From a checkpoint of a small segmentation model: 12.7M parameters, batches of 64.
Rows from block 5 of the encoder of a small segmentation model, named by matrix and row number. Rows with one number belong to one neuron. Each number is 500 + 25 x the weight over its row's rms, rounded and kept within 0 to 999. All counts start at 0. Numbers have three digits each.
After each neuron's rows are labels from the 100 images, of 14976, where the neuron reaches its highest value: "top examples" is what is common among them. Only what is clearly more common there than usual is listed. The data: rosettes with rotational symmetry.
# fc1: MLP up (encoder.blocks.5.mlp.fc1.weight, 1536x512), inputs 192-255
# fc2: MLP down (encoder.blocks.5.mlp.fc2.weight, 512x1536, transposed), outputs 192-255

fc1.358:471470495505498512510527482509510477473497487498478448529494497470495471501479522450571521496515475523475497500528520528460511508494505554509514489472520497475498572536455479472528512522502498
fc2.358:507483456474459466533522499483470538489539501497505510471479508495526513536488499493536493481493530493483495529509535508485541514479501537471527498491474555497530503509479525513567501517487495
top examples: three-fold

fc1.572:472510469529479478525507495456515522482527543461525464492485487521500510488525501462481525515484506470534504528464496471451466497450495527493518542480528551455546515505483530514488490483504497
fc2.572:446487478528470484519527492503487510526496485486504534499551461494514523497499472505554563489554490460475523500491475481531549498458491498475510479487538525541526515511507475547494537548521502
top examples: grey

fc1.618:451514549469499493544496518480500491481510525497482467519530512477519515450493526521529495498485525508541468473497489523521489513492522502483472505490489478487480511474509525537453502484454546
fc2.618:525506493498478534524504524479491495487519462504479488475477501482470553534530471507461455487513534523514502470525510513510500491507494561470503475510521486505521495554499514505489518483481509
top examples: dark; grey

fc1.107:507498481489488468514503493494513493512510468523507490527480554482478519436504477526499546491494503535502497541514511467491477544506523493527545545544510520559550515498502500480488506469520451
fc2.107:449507520483526482510496469480476490528523509528502548559454457490517512503544451522479499502495577501490481502520525491546524531486515555518511501507502497538498507529533445524536569491449506
top examples: mirrored; off centre; ten-fold; order: nine-fold

fc1.434:476484498499542526510502518499502493555509482499508541497514449491494523494490519486545507510489459506479547479518529502466491463530509541478518526500479497460500467504499477546505476515530491
fc2.434:511511482546498522504478565526485529539500501519506447507488440521493472513492510465499493480474489514516524482492504526502502515493497514495503511549477497507462507500493494482503493518499497
top examples: grey

fc1.524:492541497506516486455493493501552535506499507518462520512510421519466469495491481504478498490515520490517526513526489548487511448493505505501499543480495536500491526484500530521511501498491511
fc2.524:498504518498496481503492483445516473482531487486517507526493552520533428524483497507497516504510456496502501454491500445500473475501494436498507504486471504521480488504531487502458459488483475
top examples: mirrored

fc1.86:506516549499495484487496517526469508464474473533506551535494529502495471506500497506490511471482461485502497489531480512506461488427532515542543498474494469459447526521475525475515504528531525
fc2.86:493495521506508559498533534515509529481526450548475510515503486499502529520503479534459466473525496474505516486497532494537493487483473496476488501494489510538525460481452504506470494510488535
top examples: three-fold

fc1.753:522502522513484479543514488542492515504470487484527525501437466523468494466506472487528519479487497510487512493473512518474478471528517452470468450487546521484525511526515499486503471482506505
fc2.753:480536484514491533506521501469483506503471505514452451460494487509544504509472495478515538515483541460471508496477497518470488494527504524472516519524501503544482495508491504527482496491563500
top examples: grey; three-fold

fc1.338:524484518540500518476487517515518512488467545558497487477469487511504509478511519516493549518505489490472495529548484514487459524541455521498512496488519472466477497493472492531513477522488512
fc2.338:486538493450498538536481492562505471551490490564521520500467495497513503493511507503504502490517463508454487479477476560465488504489478512490475482523524484501498455518473509514464505480483522
top examples: mirrored; grey

fc1.250:508479484498545496538506490520490505506550505514498504525520504498503493560549485513528517521480536513469464474554507494520483466490520552484480477506517515460518485475478509483434501472493513
fc2.250:504520493482504478496472460460524488486495510450538478471522506505492518511474484517499504495470497509510581487429472479479498474477521471526500497501525490486554484465507511488498499486488512
top examples: three-fold

fc1.119:551459512523505513489492501531534527486522503514486452515503477511495525481507512456502528527515480466474501488510451483524494536485507476491513541529502513499493496468498487500494501511468535
fc2.119:533484492490521494505508509471489472488509482479443489456519512507529499526542509471518526543509519533523495522476516512504524490528481477550506504497487477498496495496503511506528443453502491
top examples: three-fold

fc1.113:524531477513496504490503529532446478498533521537526481515481532508463492484483449510553458495517483500498474483461516514514523497516542490514506556520476459531520511459488456525490490468477525
fc2.113:537480501522510516511509483480505538466508505526499516559502477504498444579506495523510531517532504491501515489528526497492511486530484511476514467485498502447512461464506528453531499540496517
top examples: grey

fc1.116:557489506526508483498508484488487527483465480496455488482531509533500458491523514489556515472488471494410512519500491494538507483506508468502488528543482467492501530492522510507497481534496512
fc2.116:510495507525497507464450529456494498539483457452499491510559518500513487515502523505494519454474523516506525495509526520493558499491490492477507480539501475481481484490484491499527479526480513
top examples: off centre; three-fold

fc1.275:512510516506518487468406504522490527520492516504489474533454486501514530523504501498563467483464464512504491561522457505485487520479450527513490456489466493528492445536476498525509505538472485
fc2.275:485531457500454450484517495505494490510497504479470481471513544485494506497475502468478503532522520494541547485515527525466477574484498455530475492538491479480521506503511471508496535563522481
top examples: mirrored

fc1.97:482510468482516469493476537544527481523495473510461496530481483493496508479509491496528481488459468558532521466507561481469518512500525470497541514489465476488495518508538497501468461535509518
fc2.97:494509509514510542467509482465500541533508508540524483456548483490555476478463481523499515494498468513505476466486473477508493480518507473507518488495502488491429470502492502523492513501505504
top examples: three-fold

fc1.18:521515500481527480516479504489470512558487518471515528494509462485463468521488455540498514444487487495483492520478496498509514571490503505487470475528511495508489486510449511486515507464513514
fc2.18:491505499521534499506458558533552474501538480455502478546471488464511493489522468514523495506483506489535517465498445498517501543476487478426464492463507530485537509476518502479532499546508518
top examples: mirrored; ten-fold

fc1.40:521545525540480485473499537529465539498516496497495458491493483500514536498518522491504537515489448485523495495499500503496512496492492471494522507507499536491520535507484531488485489531520524
fc2.40:514502494504471550504521479510506457482489507509514473528485567552562453470477493505482528536473466480489488492547483453476505502492458480489555551511463525548505531438464504520528537518443486
top examples: three-fold; grey

fc1.280:474530505455503514520481507510554512461491524460479484497550552510509566467484490507487478504526485574493475516449543527510513499492497504515489524487447470488541474554505511498473525511498490
fc2.280:506482510468538493509505485475540494490497472520504472504472479522490528454499474519534476493484480498488501486488575475476509517540494499547445525513493509483524511461533473514489510468488517
top examples: mirrored

fc1.428:512478489529478517486472568519540526492530479481477533516475481468481502529470499498497496485490464483524482496512475495511476525514520502467489506551436482453490535538498433479560517513481524
fc2.428:505515483540512465519456519487468497493491513489529479446477474484498491475448433523481532476500458504467545509493564487524509482475490543492504483492463499531546481512502514482476503497524486
top examples: three-fold

fc1.3:544512446489488503492473523481480465474500553512525469499505531543428507524485536524472494492500488456497534496510481510456547491506531509540492529456493512494513495496507511491496545526529531
fc2.3:478534553500524476496526522457494493467538492522498537495516487507524494501458531462501500529484538526505481520516506522503509514436490470555470474526494512506517530458513466471532501530503510
top examples: grey

fc1.108:462483461507477494492505502505499490500554463421528502466542489552497476545519509542460524488535473518478524510536484484452508486507482503482486495514510474546529468478472520523521514529559500
fc2.108:506516523482460525462437442481540511547489520488531535522522515517492517495556571488498490495487485502479472445490521515500504535487543524512538516479514492463489550486457501471462496469518517
top examples: pinwheel

fc1.175:509509503487481503505481498499515473470541493512496440517521543468490482463482518526523488522534484493499527482475475540585486501450515495505442505491513460468493475524496485459491481485511520
fc2.175:475498514515467456518465491480495509529495493486508507519478487560502494479514489492463501477503494494523451520503493462515524483523502468518489474516517469539489470479480531499538533494543510
top examples: three-fold

fc1.574:499478502496494499498455438537474506510512541475507505513522473461465474474492489518530508499504489568466510529508503501462511490475470456499502560506495493490494511511522522518547525488519458
fc2.574:518495510500543479507517460485509494525522493505516516480524518527512546461510476444510505512479531480497442477491482537464488560502525517485467502538534486494519505521528458472498493510487508
top examples: three-fold

fc1.729:454532512490498484509521489494450479450526528474518436504459534468524497521491495491470481467501502505502481491528510466466479545498460515491475475533505500489511486524450466506503502494496447
fc2.729:445503490501509482511473519509491530488526481500484484515486528463491476518518539502521525495497484490472508484508466456498529502519538470469483510509466485519454494495506457482523501523491492
top examples: off centre

fc1.88:465500482510499481481508557478514526538504521472518486544522511486507516503490504504501500515474492453476511471469498529541563474510467477493535478502487496493529496520444534506492495495546535
fc2.88:507508546491499518466521475540521471491499478486485468494524490515544507472498505476447520511502528548476510465510494497507515488522470509535518508515517500458502499494482507483464501480473461
top examples: grey

fc1.347:526527486493478531519532538511497505476490534486508433503468493500520485503495512500489506524514491469526502477508513464528498479456516496492529496463512492482525512500516519527487507503474501
fc2.347:494500488496472534473505506472509493518451494479504499497531481501498495511483541549514512506513511484505491449504490512521502504495513490478534502486485457515527527518523504496501477523491486
top examples: mirrored; ten-fold; nine-fold

fc1.227:525502497511538497497475482544512483507493499513479528485466513509491484533511525509546477530481537538547515483468502478472522495508470518506536523498493583481492505512508502480518506525518477
fc2.227:505544495491453451500513504471529512499510513453523468498554516501462500497542525485449473539534561479473523522498502482496535504460498606500477521527521499483506532503503510497475505488470551
top examples: mirrored; nine-fold; dark

fc1.523:475479449479530517523469519467492534492496516517486486496547495516527514498476481551493470524473489503504481482427485467532495479441490477514506495482514488527495506523503490451516484472507510
fc2.523:509480522489510465563485534523510511469483511500507518490495527554500510487464494495483521529465505510476539482519472449480533536477491509487535456503517481492499555499510489502534475523558514
top examples: three-fold

fc1.509:506506510487494519508491480461491480517536478521486494518516537540494482522475523507497490489483490551491545511500510469547492504503547498494480492481519512486506516486474516497521533533494452
fc2.509:493471552493515523493518477503521504506515509491512456528504487517497515490471473544496513464490453514485534456504505503485501469516491480497546496519448501479516509507501470534496486516492496
top examples: mirrored; ten-fold

fc1.291:508514519539564513492520510547509460542548519505490456486511509516498465446521512502513462509517495523478511507450497460521531496503485504429503485538464522494509535484502460468508480501504518
fc2.291:489478485441491514479506499492485497506496518500492490508523499523507497486508478540474504527495496522499499564468491513487503485509536468539480528474485480547483495513466506483496513488502466
top examples: three-fold

fc1.330:521507490536477448492516536563478502518463511507497492490481532498476509482505504506509459530519506465471532482508481487470518502470502493459501499496494457530510495535477489471511489447549479
fc2.330:468513509511521447482502461459470560461514510537507445487462531518501479534496489477486467505488494511516492509487501482484515516518481505469504488501503510500516489490464508523535467496485495
top examples: three-fold

fc1.64:452496541519505505518502486493481484538536521493509528496471488467482501505473525488532502510492489534555478493523521486491483513488509502519451486530470489538496495522506529461562521465495531
fc2.64:473509521489469493474542513482522504489481474497494523492504497514542523511500542508511490521492530518573490469489484499516487497524529472487473470491506479503501567465487512506502514513557535
top examples: three-fold

fc1.349:514536479498506485504507478476494473484507508491529521515463502520479454491529481491524488523478494521561497551502478506480513519533517461461508506471529529493496518525509442476516471525512453
fc2.349:521485532477513466483490528531487488480479494500522490472483489512492479465488532471485502523540444525508498518506444495547512495473506501524497489468508471487502530526511532485492561513483533
top examples: three-fold; four-fold

fc1.6:481483486462516480519524531483524508468547470491462506517512520500470505492474468512483536529460465529504476499493500516512499526475489517521541485506483516477501520509502468486496489516499504
fc2.6:494498454498481523499460508519475451513473516488504528517484512476528508473505537524537518561506507550485485494504495477530491490483476528554450475492493518508483502488482503465509476493493537
top examples: grey; dark

fc1.89:531476534490502511502486488478537562462496476514511472484506524494486542516512490481502500548516503534488534497509510497512508496523475475488481519501464482514478507523472485480525529495503520
fc2.89:533490527439529475496483501468498496526488556507537532499500456479467511520502509482561482520470492537535462568478494462506493531484482470471500509485511519505511518479508481491499498464501546
top examples: three-fold; grey

fc1.278:556547444532515553485525493494489534481537512508471510524490522484526563476484484489515508504501448492503497445481487499476531465530508489521541518528490484514490500536503511533550488501544469
fc2.278:487482502484533506489501472482503538492443495501482514529518519495477487493507497529493501515525492490466479525509487480536535475467516605501493469492504502522444513516490472493536499466510512
top examples: mirrored; grey

fc1.333:555541557454531540499481484495497507503488483500489492507478490503516479488506483507527525507512469480480542543509497557452511525523497499512482529445491483519495489533537465482504505456480517
fc2.333:498480516517510480486443490478547450455501536530511483501531483486535490481529473493476527490507495479498456467507514481507487505494517494439474510491531484513484495499518514504495455535478492
top examples: grey; three-fold

fc1.56:500501513483473522499516455530507501482512505505506494520501490490498458497421519460487470503474511518510526535507463506486504485514470507477464489515520490484500457488532492507503481483517498
fc2.56:505484494501501509447507466522507521530521489483514498538463514481524506497485509506494508472513477508560512484446465453466504472518508506519462514522477483527512519520444477494533494472508507
top examples: dark; grey

fc1.302:486463489497483508495490524465493538488520522537493512546490526560490497522492519515522515485503498486511511486520497538528446461521475528529466511520501514479494504458499523506494447424500505
fc2.302:483524544488471537491477462474470510495502490476521558473478537433483519519524543482529467491502482498513494484486485568516558512510462493503542512488466550524471516453487497462514558525486497
top examples: grey

fc1.584:502538448471538491488517468509494475475484522512507457483515539484459477482507452495525452493516494524516509490490544523530495476481494538536514481549500517492510501483523513487500509490569450
fc2.584:501529485498505544507547498477476482467504482508470452514483524499512483470497501500481496520519470480547480513520492479529453505531470503505507552490529506503489496494541517502492522516486501
top examples: grey; dark

fc1.706:506538486498481483501522525502513531511512516519461508535491509526484525504514470514489496527495489478524502523522519518529444517501469436505509469474522494489493518507532488441567506485440461
fc2.706:517452501486504478439468489528490504507490470519502537505483472502433511520468530456510553477534501535514462459496482509498489503490557448504494502500504532493496497522503539469493493500496492
top examples: three-fold

fc1.21:526450492506498479538545485565437509503524460470496525468494512476562456473498466502491459506519478499481498538529507488501500480489557468525516511512502470526515515483479476531512509498468495
fc2.21:507438581536510495531512527496511542476508495526550546474528482520484494524499507516504518536530476488508517518493473465472486501463485477497541472469536501531488509490503486470457477483477470
top examples: grey; three-fold

fc1.538:496488457499479511500547519509504543477535473508499505515489463504509485469500493516499495454504488477494512485480508519509488494531501486551481534523503530474467521491513511517546503525527554
fc2.538:482564528531465490440517493511538515486491505470489480514518508534475509459521508483473486533507491528505483504460499490479470496527433498519532489511507496538487543483456534500494505491519460
top examples: grey; three-fold

fc1.309:470467512514488546486523452526494529509523529506470499547563519526480494461489517474464508486496485556442495514487477516507476500497524514535482474504504525475488526513500498446482524484497456
fc2.309:504507486475505526478489503478499494514518455527503524484500496493547523522497483485448507467473459541517486499513514501487510471479497505520520492515508473499499479543530502505475532512505510
top examples: off centre; grey; three-fold

fc1.504:490475498525475543540517483552505534553543510514530495527478501489484517466486534548452468500492470500512500539471499537519490525499478483508529499537521541461486549517504492519515522551498522
fc2.504:486496527516517482517475502535505493501478513518498477476513504499494499495448533462512516512492546533496477459542486502500487480468519550507504502560474479533498502503498527542489495468470546
top examples: grey

fc1.626:488461512458480517561522470502545493508549435483509467477523469512449487488450531491515502506472490487456509479432435457495467486515490496510471514512487508499488467535532500492492478526504503
fc2.626:528477523488483517457512489457522478496519493497507470462516518506525488486481492529505459492505541524488501514519517488499484500516468530494529494530521500501532550491533541537529471495559469
top examples: three-fold

fc1.565:437509445539479461513451523468492505445513542474511474446494541436491511477527499488519517522460476516535531507484527478532500515517467527514482481492518491482491524533490491492486486504522483
fc2.565:508500501503534513517476520460466450490492458508467523444501483473477510511488506457572464474551467471499546506520503499491497497465493517494519500464508494511480503487476520503464523534489486
top examples: off centre; three-fold

fc1.246:543507480502463536534529486527460468499521479461500485503465494488495517505465451515547484491523459508486474486470508481486506483523532510492492481473495525505502540486487488517504482506487442
fc2.246:542491474454508494486522487510567487477448505485538490486508506477492520508522487454502504511520486523454485484484478481509501496465516454511538534530474520444540542524538501471522505493545487
top examples: three-fold

fc1.412:492490512509512506473522481495493510510522493525543493486524526515512526465497502509538471487513505490489525450490455551509532485529458495505526480444523510498488455489509491488515508536492496
fc2.412:471486491504499501514509554523547518441465482516507473509544522482481490437498508471495497504483477482518495488552532515492513464497467485531507477466486534494487545481567507473497546496524505
top examples: pinwheel

fc1.391:461520491528502493476498504521499492521526513468533481487534561486478474515545496486533525519505508494531468466507500533466518508473494521489506538497479519500486535512491499485552497483489529
fc2.391:518488515531504529511484472527501522499479499537502491494513491499478543494487511481469536459483465491488510486506507519491569500532457509509572508538472491512515547491522481449539531495515495
top examples: grey; three-fold

fc1.743:553507488492504494511526455483521467514487483526518535502477507538513512470489534527433470499504501504466505491480477547499533495528495462510514507517520497484527514493479523500502503501478516
fc2.743:531484542451496543522530508489513558523502493489511501499517462482545538525492516519467509451510509492521496534480484457475531481538483485530461538554484490487476463546521503515506497482496489
top examples: off centre; three-fold

fc1.375:487539515477518483525498527554491462501482519491527491496514531485534516495519457488452483499526483504493465456524513482497480474499458495480489501501483427517498518488487514501530519506478522
fc2.375:536518476569451520517535487544498527496483498487535471541544471511482536516501481482497499506464484529515494483475514470514504495445488501531522489523488503501476497520511460527432522498521468
top examples: grey

fc1.260:483498494467527526514490520497449496482488525484505495515486472497504493498514493493584476519482466494523451515513484497541533550532463506519505521537510498492496522490487524553509493532477475
fc2.260:512536503514507532532492505506524516500517491471476491514514502514474503501484530535457530499473498488535486482477521481498509490492474475537501477506521504517513504496473490467490529529498519
top examples: grey

fc1.270:495535459504518480522517492485512504500536504451493480515519538513481472521493493521499487452484536469546506503495538483505533575562496494504472517497496473517520540492498520472493494529483458
fc2.270:510548572528517497526473507480466498516481451516495502479519498495513550502484516462518489480514529489490500477479487519512449461509456424508503454502563483489498521516456503513498498509508482
top examples: off centre

fc1.31:504483514485497502519502518520486528508488522494494517499492471474483497496473518503475524528485500509477486511504453503454497530510517498508445510453528510503504450498496525481510470464514495
fc2.31:514473504531500531493501551497496434507504539510502492494514492580519474490472501497502503487498456434515477465492556505504516491517542460482545538480524511522493500493482460463477445495525533
top examples: grey

fc1.453:491473506488561505487535508526503531518514575517477474508507492439467450499504484471515526539478501472567521490534516495473527539483454502518466487524455501493496480509499491507477488518514472
fc2.453:494504511490485514504516447503478505507486508481502491509555465506473507487512486492494488487496481513523463546515560496478511565484454502458470477472550471507484514486460513477506484506522540
top examples: grey

fc1.263:487484532520484481517563487496486555579518518492551505544496491490509496487487550508458484527512507496532466502500508490520538489475465481552504478550500502535530531495469492482505506484501453
fc2.263:493535481531497456462481498530505528491466449542492518469530445484475482526494508475507490515503565467498505500518478483527524461479526514511476494506492489463502503452478483494511516496525508
top examples: mirrored

fc1.456:497492528504460501469510438484547499476481493494474489466480478483474485479545513478520491506494483498509482577486493544503493501436505456527466469488496489480466498492494469499509499510466465
fc2.456:502450534513474510498499509466562482506510502453532516506483521503493488522513513514499483510478491497480478523472512492469485523459480458508501510463514489528444483509493502495504526522508457
top examples: three-fold

fc1.585:522512503487550503501566472488523489500533506487459490484522480444502454534499496518482548496476494494498490513529500509504497517479504531514477510522494511488474572481496524461507548483502519
fc2.585:496485519497498493493462512484509479521497526522498476531479519524527467539516514493448502501535473479483486499507508472499436550465467464529458502477510478527478481476481485493495516517469500
top examples: grey

fc1.507:508460500506469462475486539513493526519489534529538486472518502497490488523569556492548483489487493446477521501491448480489519522500482497500484541488507509512461492492501485508523502516491479
fc2.507:484536534510454509482475563439508517506492482475454536520519483532515531475495508494481492519518527509532487470493465503518483497488463452483441472534520483499518496515487517482543479477518505
top examples: grey; dark

fc1.436:500475514522480532491509491508509508502470479521508503511533452476512494505483492498490511501477499508461521528446456489487526504498487517484543488501501494484485499497523465508501481485479487
fc2.436:478525531490511496541513465498497511488517526491516492517544493448534466508481464518508515497503539527520498513495487473463537498493520481497523483472511453451525467508474501507495466492514525
top examples: mirrored

fc1.284:519482526512511500491470491500526500529489517520466495454501496561488498505494546523489501471508503495503526509511506525513538540548458508514459469500558506532492529520503497474476515488541463
fc2.284:491537488496495492519497474487529476487425491480512510501513527471492501516505472482502552501496472445470506519473491504504505469526496474484506461536470480475508540495466504526492589535478489
top examples: pinwheel

fc1.45:493508484478516493501473519491483479488521514504472498509531590502520521489517473469542444518503490508490521515539504522454481547502502503533494495486491526522475499492488487485524485503497510
fc2.45:557495512483527498476520472479491490517520563481510510478484473548490522494507480533512529518496441481466528506493511560462500467491496524478493522522486514481466521535482469475496452505522515
top examples: mirrored

fc1.746:527468518504503476489562482502512510446504477504509474478507557510487462523477483549429500509504515504500475510504487526477500569493455527489523504513498490444502454452505508505498529509477501
fc2.746:490492474535470495521566499495518494499521484474461456465541512466472484479535509481411481530534493506521497493503480501474511469526505464516464541542473498508489483532467470499468555523495493
top examples: pinwheel

fc1.635:477501474482449522493523482514520530477443441491460497488488460521526512474471481503467512452507488489442488476508456491503440483525506489514486502520494482472520469493491532492486475488505553
fc2.635:509459455481471488536538500478511480461492507488489544541501488528496460475485527514486495510499470494474480481514464479514497517523532520510487538502494507554452453512463507503495506492483486
top examples: three-fold; four-fold

fc1.48:502519489522534478502517459493515521494491532485479476497441507485510466462518499508543500491497495514478502486487511458542516511491498508569496523524469517541492520493489522523510509486532480
fc2.48:474513490498455518480541502505487442485490558486446494511506495525523498507491502527513492526510492497496542500545490489555469458508528502543443488504441517533491511523518513477511476514476497
top examples: pinwheel

fc1.731:504516469440490528510518513502483473545497514546539508489526513559480537520506443501487533552503489536510470501504519540456462501514496491520495511503471515454448500494512527525531519469527556
fc2.731:471528491504500506505520505516464471534526529522544511491507501539554490515529497482467472491501481458525500498486546488493523506484510532475532511471504539508501506427521520519519445528506521
top examples: grey; four-fold

fc1.554:520523454493523476494540462525502539509510505462514454477445501562472509474486495500497477508501482508501524446515524506478499445486566494449499451514489511508531518482533504495441510507497499
fc2.554:473520480474477501436528534471481495497468521483471497539482508492506518485499500541501513482508488443541455536519524487513478517468543485474478476456535474473545495506483500468565475514470501
top examples: three-fold; grey

fc1.103:466518472491543544502503473486499472527494479499543506486479513551447498521514506501505490515526481529462500531511516511512488526547524469450511513483518474495539499464484496474558505504514560
fc2.103:490483495496505498519514542545509510514461483512526495494436493487523513508506491509505495463503502460500494497502484474509508527532549536497511469492550501488479532463535500517471482467494531
top examples: mirrored; ten-fold

fc1.458:483539501509521457518457501487518503509506461536476504505452473492485528474493487469508517522500517506516478521521487482495515494492500482523534501503502477537463478494497515502492463482489537
fc2.458:484502488528510504473482519557551537530514492447515487465483488456485480518494528494500520468506483467449433452508546478454517519493540512542495504499546519474490514490506526514499463523490528
top examples: dark

fc1.528:531507510525519556497509482500484516505510438535474437553508518506513467473526439485489485514513507511479509488501497459531507510452511490498507481509527533524482488478482511495492489522477453
fc2.528:504503478515455463529528506456476522481482497506475520460515480534512520534504479530492466478460479489471493522510500508511446493518511457538489538475510485516502504506520505491507508509492477
top examples: mirrored

fc1.403:508527515521526488507514509535500511462493521549518483524494502505480468493536495502524469514464486554496494484477514519481515497493529503435514430478514498509497456492523508463522471514477483
fc2.403:522495549499483539495484494471533497488520517485509488488518511531501513508493486478465502475525435491496525519522500527560526501547490514476497522448513530491482486515521504506538473463482502
top examples: grey

fc1.214:468509511488475497508547539476529450527509560474482503530556563514499533466547515531507501476470512478500474504483500518519526524551482487492510472533479548503517511489479547484486513514513494
fc2.214:448481518444508513480447514544481517509499533538504495526510473530500479572454492536486479486478516530488500474501441531542503553467458495485517502508501517480469530543481510476491516507489465
top examples: three-fold

fc1.207:463516521487529519497506470485500484468494457488490489480460567506475492490523481479520519486494513478457517519458429461501491515494458491524545494504511504497501538531470512527520488513483502
fc2.207:425508467492535469485489508521491527500464522531556524492524471484516517460485537510509496457470552502447554505476519536471462528485517559515447490495503473519509516484523531496544465524478548
top examples: mirrored; nine-fold; ten-fold

fc1.328:481571494506502505511515492459539502552512536479468494531464508486505519567484456484511491500524502475463484494465469457499488555487449498549512503493519497474499480453522511481491462492506494
fc2.328:494491576480525541510483485552495513508490517528541492490473520486544496488467502506462489514498480557503534503472455493486498516454502495498466467514475484497503488523486473493489495476480489
top examples: three-fold; dark

fc1.695:536530483497495485489469546539498549503541448483492486492501474491486475541498501473497495546489501517533501471511517470470529482542527508487518490516525542498486480552510560483525493495544514
fc2.695:477521536535471504501462486530469493502510528517474457482558452481521483522499548497500494515460465473495535510530504472499483507518538442477485496546507468474521513501524524536476503468459495
top examples: three-fold

fc1.67:453464532501503509518495485477446506480499477506520523500516451501457476512504525489539537449495482508480502509478518495489492483487474516493481488505478525450468497472502492508513521492535511
fc2.67:514532569545469494505496486491477503501482513539504487510489501463495448461537525493515491506479513516457461459493519496534493503491472455523413483495474546523524523527478470526503481512497499
top examples: grey